config.toml
model = "contrastive image-text model"
dataset = "pictures of board games with random positions, seen at a slant"
train_examples = 195000
image_size = 64
crop_scale_min = 1
horizontal_flip = true
translate = 0.12
tokenizer = "word"
vocab_size = 67
loss = "softmax"
embed_dim = 256
encoder_arch = "vit"
encoder_norm = "layernorm"
encoder_norm_position = "pre"
encoder_activation = "geglu"
encoder_head_dim = 64
encoder_fused_qkv = true
encoder_bias = "none"
encoder_qk_norm = false
encoder_layer_scale_init = 0.01
encoder_parallel_block = false
encoder_dropout = 0.05
encoder_inner_norm = false
encoder_moe = "soft"
encoder_num_experts = 16
encoder_moe_every = 1
encoder_expert_mlp_ratio = 0.5
encoder_slots_per_expert = 1
encoder_shared_expert = true
encoder_patch_size = [4, 4]
encoder_conv_stem = false
encoder_layers = 8
encoder_width = 192
encoder_positions = "relative_bias"
encoder_pooling = "class_token"
text_encoder_causal = false
text_encoder_width = 192
text_encoder_layers = 10
text_encoder_norm = "rmsnorm"
text_encoder_norm_position = "pre"
text_encoder_activation = "gelu_tanh"
text_encoder_mlp_ratio = 2
text_encoder_head_dim = 48
text_encoder_fused_qkv = false
text_encoder_bias = "all"
text_encoder_qk_norm = false
text_encoder_layer_scale_init = 1.0
text_encoder_parallel_block = false
text_encoder_inner_norm = false
text_encoder_drop_path = 0.1
text_encoder_positions = "sincos"
residual_init = "none"
optimizer = "adamw"
learning_rate = 0.0016
beta1 = 0.9
beta2 = 0.99
eps = 1e-10
max_steps = 10000
batch_size = 256
epochs = 13.1
lr_schedule = "cosine"
final_lr_fraction = 0.1
warmup_steps = 1000
weight_decay = 0.1
Rows from block 2 of the image encoder of a small contrastive image-text model, named by matrix and row number. Rows with one number within an expert belong to one neuron, the router's apart. Each number is 128 + 24 x the weight over its row's rms, rounded and kept within 0 to 255. All counts start at 0. Numbers have three digits each.
Before each expert's rows are labels from the 100 images, of 14848, where the router gives the expert most weight on average: "strongest on" is what is common among them; "peak on" is the class under the peak. Only what is clearly more common there than usual is listed. The data: pictures of board games with random positions, seen at a slant.
# router: slot weights (encoder.blocks.2.mlp.router.weight, 16x192), inputs 0-95
# gate: expert gate (encoder.blocks.2.mlp.gate, 16x96x192), inputs 0-95
# up: expert up (encoder.blocks.2.mlp.up, 16x96x192), inputs 0-95
# down: expert down (encoder.blocks.2.mlp.down, 16x192x96, transposed), outputs 0-95

# expert 12
strongest on: nearly empty; discs in an upright rack
peak on: board
router.12:148099159129139108105138118115125138153105165121118119153136116131115130157083111091102125128127151142086151152095145154165148128115121177139157114139107164108125138121084094137103131126137113132147128122148128137090084144112180101131144120110123119116161125185135085126157103127153119151
gate.0:114152137132106160118114161128166110100097132141125112162114134154160139111163160145150161125152076119153109109140093097128120183164138115129133115097112097149136126086143150178162112082131160147117174113161184090124169193160126161126114125122122143103110156113149137099127148103127138112
up.0:130110123169132089139130154123092115129183173128094104100092114117090116125103195113117128121099137123148097131126115152146143130147109121105100130124137147163136143126120136121129171147122128118108155132119132134090129097086158142118202116141110128107139108141130141112102154114146134142
down.0:091166126154118109157109132111128132141135118141109110156173138134137072092119120166160128149136142126122079137131156221149105140117123102125114147109135083144105133085099144128121078117089111106179150145147120113149126115087159117156096134117143098120152134130144122107117123112137129105
gate.1:124163108148103122138122125130157120108118126152131136120131146159159162090155136158161151126139094115166118112144076100134143161176140089124139118079120095177109137119159144168176108107108165125094185131155139089138159142153130122129112105149122162139102141111135140120120135099067143099
up.1:164112161113147130159098132123114140134125129141148109080170176129119136161116121095110149132151152090065127153157111140121173155153136152131147082137130119102150133091114149138105145140122119120135109105142136131146133189102120171067109163105096123099096140139117127140138158114095135130
down.1:120119102128142130114110122152113114137168128143197124129164157162122143141173116158106131127131110121153103110112045118151126158131185120114136117123131097126155129129101124128127120121128094158146133142133132128140141144113116109108106156141129163150110126140153113136119112122054138096
gate.2:086151107133097163146185151157147068106093107149119151122132123144149150114148132149138125133140097117158084110122151117139143142143147097140093119108135099143098116097118163146138078117098159126117146142131098105139176097165128129122123157140149126109131143109131129120113108085110137137
up.2:155128110148115123147081096123096159135180145106125097132101136159136151118106152162137163155136143076112163107138107124111092129150096140086139105095105148136170157188141129132147156127104098081125138127149134097113118126123146144131121106164082120166100074149148152127160135134090114090
down.2:152167146153129136120142134088152136165119137109151090150112146142125136093125144148145148122123133144123155101172142130152098127160078148145124132088124103118115125185064144128145099112131133090166105175178151118128148137115116150129138137131052138162098139139146116117175109122086145113

# expert 14
strongest on: stones on a line grid; nearly empty
peak on: board
router.14:109100099108138145178152175163106136094168144109117173095145136139109081120128118142136072140103127141180136142161134148135167102124137138132120111148155132116129116097152064103092127160113121142106106151117105160168158133122102169115158126127141117091122099114105138142107103168111129167
gate.0:158162133113152100109133116116128149146102123122137129139134158157156144131117141132118160146143127111095135122105099108135085150176132112083115079103096113135154110153105136135152106102154110083141119114149098094127086071128137110120152121157106145143136155152158067135168134109082164122
up.0:139107108104167027121104135123111152157143143126142126122132155139142138172081120118128125116115180130100179151134126147144117123131131153128137122177141146129123140127119135096095115149108120080143073146112084157128103111095089097136142120146110115118195121157138091155132112147102140135
down.0:130153070114174104085121107129098160094148131157111139137202119171148156156092109139123111166115146100170135142108132097097155158151150130083134137143125127147115121122129096109147126174100113126122140131148106077160113115075141130115121151115123102114164104137103169156120103162129111119
gate.1:139135167134167110115100092098152131169114118129153092121091123144141142159138134161095155111137115123104110135119132164178107093140077123146126124110122108113111153151080158139142121146142117111156147148146152101118120120137104102137165123147069122119166158138122115098154151104163162100
up.1:118104145098161145154163153159101121098102170125137114092183088125103113110130142107138118130116114089140146130095123068148141135090133122114125109142101109072116099138137088134110152107109143121070120193148064101152139156136128135133136144113163155124142101135127165170113145122112106113
down.1:151074146106175113152129160108151178120126098074148109098093136129094130127130129104126154124112156142136117192133122093096133097120120154093112138146145107090084128126114126136059112116140108148097139149107146134108122134120122134127071171087124159155121106141111121115157104118137140147
gate.2:090144119160093140109139136124145128126094096112097128145135133184142159115133135142126178163155111093114114107102104102142117133148108097106091100071129115137134098140102145156167108132141122092146166093150128084096126122168132113131133129161103164155139174138125119111164148100108156105
up.2:141120125099096099130113109113139132119130128164142141129122188077157174131127093142110124147109093132110133090140128140149123127121157139184127133156127146174149175140123132087135079128079125122133118161134133101140137108126123120149136088144154143128174105169155121145142136121093092140
down.2:136112153145148113138128102103145113098106120099152176178111204104136169137103125161121109130132155147118110106120123107132123111098116110160062130134133114128094125139111112130163084159076129084153096131136192132129125107110148109156114147126145147103113086147153124161166116092159137123

# expert 2
strongest on: nearly full; discs on a green board
peak on: board
router.2:135079154172105145140089111116121113163093131140109112137127151135142174146164189143132162133131134134141146159151127166105164137115147123149184145120159129127126160116152153140086130101109129126122130118144076096128139158084169120118066126088120102140123099100120110146100095100121118094
gate.0:167129114128156117115143133139107109123161126097126107118139111098127112144130123120084125109085147144147132148124133116133078108108107143174147156136140129123124148138073135087133132141126096123200115132052116163146110070110123116125174130122141132129151136132101139119115119166160141144
up.0:097120149108090130136103123118155145140092125171133143140119150151138131127133139123152127141163095099117131123124114118122209163138145125076120117124107122128131118090187126147118149123127171132084148113189139109137146179155148141148099134130114126122107142100150119134135137091100129110
down.0:127151102106124132101126147119091155121106076101116131121126124136094127130152105103134105113102140135152126118110150124105133134111143120158106152167126138140157125154097109088134114107177119110131075102103142134148109136119109132143125131175126119093193177115141133099107122141200139110
gate.1:163149113128141121126144106144112124120162169095122131155157100100098117110101116128122136125065172152148135111117145121136071109116105154159142172124127151107135156133060133059140123159116138105174117147080123167130121057110125116167145141143112124132152096123140114134112109151151113163
up.1:093117132116143126115110125111140135137086097163129123146095152168144145144155125147110137129180118103097130136124116131135189140152131114078112088148116147134124093145158120179131149137127103138100145127190142095105135165175163109131132088152106142109088134137158106100149157092099165118
down.1:130152132067102158073118132137091128137127108136112165129126111127151136149175112131126112152107149126147107139122140107118102112115102110158121151165125112115140129142137079062135084136151124132130083156128132152178126119111134119133135137136137124125170151096128149111095099147125100098
gate.2:149122141158121132144094090111111080125143121128154101116135117127148149157154126128128160134145131133135118128142106156138111164147121116066155130085131161137125142144162157200115113097123087130143130117158109120138146128108168140076180109132116125128095123112132125144124161120099119082
up.2:177118151187117136149085103133113106120140129090139095115147103110136115121153146130137130131113123144154168108150153165136106141125093147124170157073129152099115154142159182170108119111125113150111116134150123130146156137092163137091165147122111115158090122108118130155104125140102112095
down.2:158130127083112149140151103122095148146138175141111187142142137138132195150148146163109138130086104107147121115090115130110117090136106115141144111160135125113133111125117111124141092122130156092133137150144158118114135143130135129132086135137126168140109108095126131124142064125112096156

# expert 7
strongest on: digit grid
peak on: board
router.7:109097117091149151139098132124129141121132107156136120143112074147099106187147148147105106125101078143130134125146123149184159106113119158070142121141111121140147167088100096122132156150114117151097135133158167163144164137079118143130122118116114118092111152123143133158113157142124147131
gate.0:120137111128095073083153111142157131118083144135122127141141127125144128103134135137160137086145151110100090145099161084102101114148143097159098115122144121123105095155140143120136125108158139087162155088105106101102089123160155082183125137148123162154163124145088146089160115103156135139
up.0:113137113145111144123145104119148102132080138112096124128126154171158158162113109169155156163155084091107125116144125142129144135165131103101116107106137153143118128141145089150135093117102085128091139136139111084111131137148147119094128092142114119116092123131179085135121098100088121129
down.0:128123131136149080129115137106157098139091143153151167106155155138114168119108134148101115117144146149129165168134095157104145149165147153130138118104166123147154114173130164104127142113130062116119171072099091119102127082151108126131133124144132125069091111130118121183136116144111118114
gate.1:119118171136126154133109131151101165122094120126133144116152123091102079117137122088164118188140148121123165113168120130111142107110114136129129142135150156098127116130121142107097187109121123182109096152115132157146130158106145147108136169102146114144080107097122100154130110151164112097
up.1:116126114159105133146125105157115118093153136088121086106170133146118111092139121112165134147135163129128126122149170141090126179125122133154095147097129142137145118134146116109096126113124079144150122127102113153141112150134185140091132148116122129160085141127101170126122128134133131122
down.1:107111117152134119093156176136113143095139108118102121113130113139117153108126156132136145126132120098164121096131136156151105099175117089119177109141188163108147127095152070169125114094146136164111085125117131138162098172115141135161147130140134151153144123150125132113113133111100091176
gate.2:118136116157139110139158121137124143119140140156155148056147145101129140119088085134132126123113137114119131167150111117148152119154133124120118140149152105119118134176137134135122123161108146101141117134098024131131124109137136111127173170101101147219126118135092117140119099144091139136
up.2:152144117087098126099113108088159105134108119126107155162129105113149124112151133144136103103132104117121105118070114112101126142120144102115129102117083082130100106120135135148170123116147163119105147112132169106117136126115092113173067080169144119078198153127163138118124147104151135147
down.2:120113182148134124125144078147141145103136131150120136124132113150143111106131123076141105110068137064126124130146151137154129114123135186163129087130128106151139161141115191103134140098117137094139119127115115138120116077100128135121134132125117132130161105149077122115122127099143132127

# expert 10
strongest on: draughts; first side has more; nearly full
peak on: piece of the first side
router.10:133188114117131124130100123128106108116098093154137146136130184132150139120187119122152165132144121138143143116131117134109138139131127144111158098108146114135128133109175134151136112088156138140139111104126181126160164155114076149139105109124153126144104123068146095134118145183132101094
gate.0:137115099098112146144090138121140145119169125092131123128114132160186170188135182158127132132165083146129122148151105142116128133155135106119142125135135141186094135110148132149124127183135105149091152129111089119113141140137123139106107113155136115141114150119174137165105123142111155161
up.0:125084126113146110158143146152162138110164119092136118131141130125145196196121168148096092118130102147139134128130116172121116104126146123114141144168142118179103163099116121136130133174126073129087159143134079148142116089138093124115127127136117090136114127121120141185094122111066132150
down.0:165116111155129118107119152156159089121139137114123115110154152091123105100126107149129127106149112167111104148172109091139136141134142086150139143148155140130114162132075121104108113172093137102076135099137127111131143148134095178081174126153171152139138150148123124122101138111139170150
gate.1:124149208114108144124107104123150141123108111139123077109124134160138093105158111112126163104157134100142126128146121153132099117159093124142130138126099134127137131198141150153160145091132119128149164098134209116127127158165133136122119105161138155147106155131134135059151138137170163089
up.1:110160149101107131107130121107196106116089118166129105106108145139168120134143113105120154124157099078127107108146095127134145177156167095114091103132084137121122097136148141178146143086117110142135172073109180103131146171166161142101120117144131173113129172139120138073155148133142145133
down.1:111128163135131121138092162129140144119128129122165086122163109121119085155114141094156133129143148151119132171127104120132178165106120145136147118130165176154138140114151156129101179154126095151137128150119109157089074148136112130105150101111145124130123139172098112114183112091154119113
gate.2:162094135177137160118137091153113140138135157114116108135099116146116098108111135150138156152144154106106123168145146114163142122135109115143129112123117142133142150152089118116118165092081140131109146151172129097120108155169171126115158140110083124122107101147119122093166121083139121113
up.2:102163181141148175129172141142149112105107108123135092105127101125124111112142122146152129083149117108124122148125103144119149168156130103110088095162120104153144122134150152177135142105127167182092155094139182115137152179151136153117135158098109138139105099124117137121109149137132139095
down.2:170101161133105131155147101131141154134127125138165083145135165152148105138138158128078142115148150128124130117108109106150102075160129122069113073106125146145145123144109132143135136154126138119101175170120196126130131137144136138139129120148086147153115084135134118094153132121079143089

# expert 6
strongest on: digit grid
peak on: board
router.6:128171130086162127110137097107117108142123120177119157111140128150126101130184095148098081136103101149162098127125106136172124125126115122119137083152122112123107108124091155118177093142133184107125108165118139157095153093108092120131139118144155140124169119126170149130165146123114158149
gate.0:108127157126101150156146188131130159071093086130116118135138192113140120101150154137132133140161125118149135079148125144098113112150130118158115169116174157170121138131183141118129145131149102166128145113121094121146129143157150151120141103122123132126115117125090118100086157142132109093
up.0:126146149136132086142153070099148151141157127120140112121125126134131136120096136146129121133124157097134116220122131126134108089165134112115140070130123118119145125170144141128093141116109121133133163128116134095109083141141136083146112140166098153132140113151123149076164145123163141093
down.0:134140128142145118180140143144135140119141134100162111124145183161202175124140120114123169166121146085128147124108117156112135112147125099116118088117127132101129093144146139162081125151119148080152149116093118077103090129120082121128088167145138111169170139125128133154128120124147134135
gate.1:166122098110100106102126132122169156181130165121133143134111129124117162129165167163138129101130097138133117099102196135093103167091105126145120114127134090151120137094107165114110099137142138102134122126157134113107112125114104122157089091143154097116152149133139145127109093081088153098
up.1:152134133106116123115073129097156173179106083105142140153122161138143127137180146123120139123135148122107144121139111110073107128134105113104143094101086122111129079140151163129164147127159122107101160086124143107109109129150120149141111113176140108147136154130109122136171163135135141087
down.1:117131104150111122166155128129122093128108167129126072133130097142112112120098131131146124111064105130147103140169134151153157126145155098193129134117162155146166157093114131123119110126071111117104102139107141165129181146120156126091190147134085137122111138204145132148128116114117110136
gate.2:144135150153110107118133099118134118159118136110144109139111145164142159147096144177154170152166155086095130115178140109122129128179116099131094139090136148117132151130130115157121106117107096139116153097122132071127119157168180135094131110179083144122072138180122136134162105123160131111
up.2:101135177104107160136119113159093148152161131119126142132141118114142118111098106150097126134146135153112104126133136167126108126117146142151079108145176129123097142123109141118105103191127120102108134113105138157109120118101108135145197132164141067107126127109123135164067098099121114153
down.2:106119140100122119117092134157159148143085069151102121095153124164105148159111107149158170150120098102091107137136137047128130094105123133122131151139127123102132140094122132124132137129103122116141102122158127128133144137122132128148167139111144135182125148165132139119131170138166128162

# expert 13
strongest on: noughts and crosses
peak on: board
router.13:140117096122104109086099120162115153131130117153136143129120188131132128123153102124093115100116193153092164134107121114101116126138089111094100124141147143115119125148129159112166128094135127077138089183121178166142120073131134123120143098152133112130090154096123127109118140155110151118
gate.0:154092105136114129130128137138100132124172152086073159174107101124114136109138136176114096144146125131126129130077142102126128109096127115110108128127139134132165136121122116126158127166121138132097142133127120124072142136160113113152095095147141104067135125115147150105164120138125115132
up.0:112171129141152133118137120081150101108100125170184116083163148125152122163110113102138149119101111121105106156142093125149140112138164138124166092135138137095078133125132137117157141156135157112121135112130111122155121128094108155144162161102127142162173165121114115145097135107128162104
down.0:101151112118119141129103102124126126135142160117158097134133122114120093152117141149115143126155145159117132127115127119139147106087108131097097108180136151134117113132141147106146109165091094155091151148087141150116122082134111100109134090093169108171107184122105153185164097116116157156
gate.1:115120142152162129135119130156128138128107125127154082113115159163122160166128133104119211128136141133135130116144152163127116125170112136114170153121135152128146180134103149194123095095125093120159155125157132121139126123140165126069141104149073133155103145134136094116104139127129126089
up.1:162109136124115147102126119125115152136150144111126169141147106093117091099107094143129081132113122117113112150144139107139127119108124119126098134131110118128135115128125102035123168148105134099103092131106114133123108136140121089184131142128139147115136099144112133131188103115152136149
down.1:173078113117115114121135141095170165099125107121106150115135146120126173151120133084135114150161149093122144118111119163110119091116083146129098143122109097124111098120153147135130132129158145093153136108136160092090135124135138114182091131142102113117117110139132132098135152132123094124
gate.2:183144138134119111090088097111127148138124139101138153159132099125160119165122142144134114116146146134051136167116167067133128128123109117102117121130132116151150099146123111111163154125111134101129133156118141134069101132157123102132091135161124154153115127145129140125100102080116139120
up.2:099104101146141162143130102169115131115179143158124131068142140136121141111107086138141123148086136139130148152146162143129146144103111139142090170115132138120143164149088128104114090124104113119159100148149098129180130111133149122112119108101114142127091076104139116138159072151132105141
down.2:135106142100154089119124126101138114131122102126105125116069121098135129104100100115130123120128168104102155143106091118095141138123134164106117116149124129146139080141163159115143152144125058136113139103132142160113150088107102109092123117143160089130114129121131161164108143138113102153

# expert 15
strongest on: nearly full; first side has more; stones on a line grid
peak on: board
router.15:130129142146131136138126164167159138124108153132118155143151143168100154110143125135154164147144098100172159089132124134118139126164147135131090128084150132105139150091086125101146123095125129098124126140156155075157143135141140095162156120147130136103103155134144119126152137113133102094
gate.0:123163099123068122123158125120122126131150122150125098136128107109138136144129125135087124099149118117117110162112091108154125146132165093119163079150098101165121125140163142143086125122118137173147154101138112071115154114163100116109159134075154107082126099127157147088106113119095175144
up.0:110118135132167110123125141099129135141155112128164117145116105082128144140101128104107140097108138121115119164116185161172129069125117124181127139141124106122119145152092076140127161172122124117172129125111119156119111138060112105119133157114094145148154137146088098145130100124145136134
down.0:162116099096134086115145124136113136185129131128131091141124131173088161172100147117117137116135141134170099154102139139144131128161144123102151147114188161093124100118093100146134121173145128119110154133182129096121122171132110104080138119139109122109132146156130123151182109149166104148
gate.1:149128130147098155133154125120091122145164193144106109148095116154147131132122142142120179123111123138130097119140105060167091149121148129142167086130095113141138127125149160148073124112086143125144146113131091074102152135134161155089137164074105083103128110131134153137127110117116146129
up.1:145122130146076144145132164141125109134129146130077129163098111182119113117147124146169128109134099138164122130139101138127127158127129115111153106101152133129150130110136120124127150046137128122067162146146158052135136129176129137142141096139161101070100130113173159119134160114147138120
down.1:120134137129132131129174143143131118092102136101156144118131113126150091083103121129159129112085158147124127135132136098084098126147157122136130119134132090129129116129150145102115160047127126134141133119132100131166123115137159163190167114105154110117072118138137133113125115098104136127
gate.2:167104133135098180180112158146086139157138145123089068114128096133119090110137139103142129121128148128143146112159117129103116151094100145132107143129125135138157149117112129120061133054123128127147115139133140125134128136121128112137145162086128082060096119121120127125135116170171128135
up.2:090137139122183098112111110129145119108103121122180167127129168127143156143119136141104145133164100135090117156136139123159145128145141132139142124117130120114110097134148157129173120176122118106122114124101114181116134135134138159090112136162119179201128157128136116125101143091105111118
down.2:167067102138114133129169141136111134116147115129160083143131116088109091146136147128102111109121171116131143161131102121126123114067142117163124138146158133099115158107164138078123147083136128135152113093168143141099127112126125130129158121140071115107111132141141103149129114134107128144

# expert 8
strongest on: digit grid; noughts and crosses
peak on: board
router.8:153106156103130155150101152099147163173142100121154148159151126086128099157145172155146125122125132107100135153101118130134124114142141159100129131132149091157111111144165138147096142081083127111117142107141137100138146174124111147135112164170141132114116142123133115128126152128112144163
gate.0:140125103119131097127145106132138114116122135131112142142121146136150155163137115147067116124138103187077080098127122152123151167096181102157102129145156140142107148071111138107149085153150123124152114134136138161104161086119131097084125097114130133102139142146141144138113135108123121139
up.0:136090146104135128146125151108138131144157117108127122155095129111107120153153137082066087089108147193107121123107152168094113138091125145174143157155122125160136104112131149144112123141156137142175114124095181162127137154112113137091107126136140105111125155122109151111118138127145147136
down.0:164118115126132158122131142159119107124112111161114139144090144108087110125140124082081128143109152172117121135112161116131096130100144127169130189167142115110131119093111139095105107092150121129171127129116127140104087138109110114102117151114158166108101177124111135073152123125147131106
gate.1:128116108150105083113153102188165121110114134151111160135113138132164157135127106164153128116109109179106133129113115127114157166178114066120113156139153137168125134097125127133171096124130117099128138137133158148116112123168122103131118088159145148126127145165166125125119117072104119147
up.1:108173101153163149104139120090090105126106166156116113096158129146143132124115121135088147163138095086118120115147097122138129138106149140137118113086121153090109144135108106118115121140101092131105094153147073097110144105119149116113152134077124147114155091086129113159166106174106106110
down.1:109154146093094129111153173084143145155148134088118083138149109129104131136113134145100109112135132092129138130141170167151088101115106107134132122083121131118110155140141086147136172158121124114104077133145093103124102090124150133135138134161089100091162098114141119149119141138132109128
gate.2:143093130117041127168116147133123145126157114111132141131110118103096112106157139113116101092123133181169130117145150143121123100063124126196122199130135116134137107126158124084105128133160149145156143104100151134164132122121104134145130146126140117132131157126119141116099135136172103129
up.2:126196133140199151109127094114126116126121118142138133108196153149141123120111137120188165147118108039086153143151100117150148126180129120088145090111170111126117158147144120135136118134107128115096119168145096105118122140126135125135150147124075127168096090128120107109131121129102159103
down.2:148115130132112173140141154148086122126139121133101119130106122078062083140177125112115114135125145153137127144113124111103091127081139141161136191119132150128120124112128166082080122072152151144161109118123150140127120135141119162128127144108149159102110141089115132079131105146144137145

# expert 5
strongest on: discs on a green board
peak on: board
router.5:149111145133096151146131164136090137135135107090141085164108103140123112112091152099154154102134111108127121151144150145132146110126112142152129109098097131124132107150118116124124165100101165166119179125139118131128128158154155135120119187108080120148081149149128138105130136118182147102
gate.0:082152095140115100084173118131176102114079161154113167124152145134177168152125102131100137158122102140120116096078110126118123166118149101107121107123137134140093120106119126146146090107123099117113100111162126120116116096119104106134094086164164139086157125118147103170145108106085109132
up.0:078188149116147151106175123106148088133149134160136102147104115129126108170125136125105139113151133124148072132098131069123105134163166097084143116165156093174084099123114115153165135160165134137126149124088129115108128102163112091137149101149135168136108174140141150127099161135139155138
down.0:131150150149132192137144145146128103111135136105100122152142134076159122143094093118158107120163114170096104106128133137146159111187133129086064151138090176147191111133124135157106137140147137121136113116124112113155100139141109131151110117096132104098102123132152099100127121084131128134
gate.1:105132109139146116094158080123148101126107135139090171126156158131153142143118112157114134146120098155110109089096123121087111151143164114108118131094148132117105184093106149138142100144125088101119127107129134131125137083109108129149121080162128142099165123107157112159107125117093084161
up.1:144132177091102142098100077148142130136133145128123143167143142111143100096151146140122108131095085100149126116127111132130130115116141132196126121065140098123108180121132144103136103171094143125145142127149149116155136112139087109144135119144087112117162111116111145123145144103124103108
down.1:133079142120121174145161174114100154118130077113164160103129136119094117162116098154106147095143143121104166103112148150116120103159156143146134118132165116100121140130154089138172156172144153141149141148113122090126150089156113144130158142161135130117142139128107158108121145162110100125
gate.2:138149132156153122142137110119105102154119128120112106150113123167112150138135143147148174127125098110123111126126130113157112130112105096145194104110142107147142175115122137094085116104084143098119134138135137099096140122164108141112153139113128115144116062156146137130106157088107152091
up.2:161148139114117133127161126099117125165127154122126103177143106150111128109138144114123118115101118158142118110099133119173102107118099114146177128159145126166132165127126125040094126104126136116133144131118136096102116128154121126159186133110139108121129072158125145106090131104134149096
down.2:132151127112124127091149119149092116104135148120082126124137106103111123131153125104109109153164129151156124099132099151110095180091154131140109156165091190107117130171122121116104113162159132173121097138156163102137108121135151143137107060101128096142145111103121142148111103132115116129

# expert 0
strongest on: digit grid
peak on: board
router.0:137140121185165068120152093145190124099138161152110148105171122120142162094094142152143142115101142174102121148127130144135117158140148099108132096119153130134134147101131166120151082137123160109128131133135161136133100122146123120121138155120102126196144132141149124117114131098102153108
gate.0:115131131111139176164094116115111134116152069094146104102134156125129109148126092109150121124139145098136140113180102139124122082138096134172096195124132143108115164145124113138104151144170097169150149119108150123161130139141140149081188132132102143135087132124122135143105162164150118070
up.0:110139121121137144144140130142096148110151103131134134104145138089102094101156090102144092096110170153156177148177127146094087105107085154128113146121112158129147165162150149100104128140178147118151091138135146165171146072101124136135164145112117135151077107095104139135108139183112099098
down.0:110121122099128135102103117138074166148150184106106124139129123092069114127149126142126113159170164101145164146147116103122090123119140154118133125154132158112127167137129118116104148127121166126133102129105138117129192080154159096120115127079131138114090088121179138132118127139131134128
gate.1:147111136074119163195098193109130146135126106140152131139133138114125122146150095102114125129124091118140162110134105144106125117129144148107148159156188156129125140118105139103116131113175112158144098111118143140139150124059120171119086141106184134116125126135095131137081133156178142128
up.1:149093077120163082117109096122079151165182127131139157126143112083128133117095102108139131132097144130120149134114165122127096119086135167155154186126151134117135158129097128061119130164117108119154093112088082144149098055062121114143118123144123114110190123141117136158106100138140124166
down.1:130124142130147139117085095124110116148118142134171154105113130106104111139120104096129132106129129095109169192151176122152129117107154130154101129111102089116138139132114135059125097164136155110143127156134128119139105110162111127107085158099094146115131112138113111101124111163145132170
gate.2:118145176126154174128086144102170104141104084148164152150104146137139121175141103098115126134133117110139176116149060136123132103149109139111097149133157160090141159092150132172087116112148089146175139096129152100147125156100129149092103129123153136107122135090114123148159156147127113069
up.2:085154191149120140140178126140155134105099100115112159124116105140123119097136103133117118122140135164116148113143127124125155140156120131105089098171117141154154119128142166179109097112152153147121116162159176127119137134171131155125148121093125138126070130103142110131152081105113141135
down.2:116131111125084147135134125126137144082163172141088133141149133101105113162087107156139121109147138215133101119109119137108119146138120078120150146153132186150118135133126181159147142094124121121081128120114172153130184124132129128131141127156161137096090090112150152155134130076099125105

# expert 3
strongest on: discs in an upright rack
peak on: table
router.3:106131126157130115106132131102155095106106157131090146156148102107126121116155120115102125142128108120124135079112212103122098111127102137187163161116123133129118127095125108106123120104134116114119125093106142114097116150117135091118078104131166130129149110119122121095147084115216110140
gate.0:179132107114133100103111127157130117148113143150135122119113165159134150167121145142116147136182128112100105159146114087150142153146139123093131100159154147115133109121133115144145119132101123101124135152162150093102130156173151094144133095137090126121088147155165129104132133127128149100
up.0:136144140165192149153150124123107160092115091129145143112148178126129164147089094115084127170168111092119149182137123118150154113151149135107101136155159128144147115125137131132137154118120106171153110143125124144104168099123157115141180167111110128127086128108122164130145116146120153130
down.0:140102138109125132163138153144128132089166110107184118102150165153147117128138131127109128137093144113168142179157096155142118114112143146117119144149115181121136150098152109136100119164139126157142058136095123169131133100148160072130109171130126149139111147104143142136093130147112132158
gate.1:095158158120124166157155131129146115101130092162153123080160227115135104141153103116126166122127105107141138096150120139118156121134125114130137140132148108153120147134146149129134096095153130139133136149111157144168186146110118169097146118140135177148084160103124095110122189127105183142
up.1:097167158124144157162162143133156114103128099158155135077160217116131119130164107113119157122122108107137137096160122161113156119133126110120119150114151106160120143145124163134136085105139132155150140154124153141168187155121121160078117118123125178154076154103128102107112183135119170145
down.1:158103139149112145062136140130126141181136145128129140111104095113127100110136127170132106128135161137118151119068180106105110131103112187176141103118133158141162108122115167123171137131087138129114145105156123111101089112107132136167143129153160103105166091094121131088155107130121108130
gate.2:105131099133143092100143114114144132140066148169114145117143136157142114138123090171132141156154130097101150135115123092123180168148170114084143083166127160084130104121166127148134119083113125095078117128153114110118117151140135125128129125141113122124115149129174132154146072125117120155
up.2:123139123101124100146117157132122119153161167117103120129140126097135116093124150177112112104098123150147084122125123123107111147119127139158141137158149093106135099101145166117111108123153144106109142126105156137135160149090091189154113161131168100104137114093098169134099122159132127116
down.2:109148051111152130118146107143097160136154147119068112150145128146118127138165118111115148158153107104122106108113107101142114151112152127114169127111179140130128106103137110101144141108127134134111136130119099084085141059153160148062161115142149127130116126111105118124137120089143146145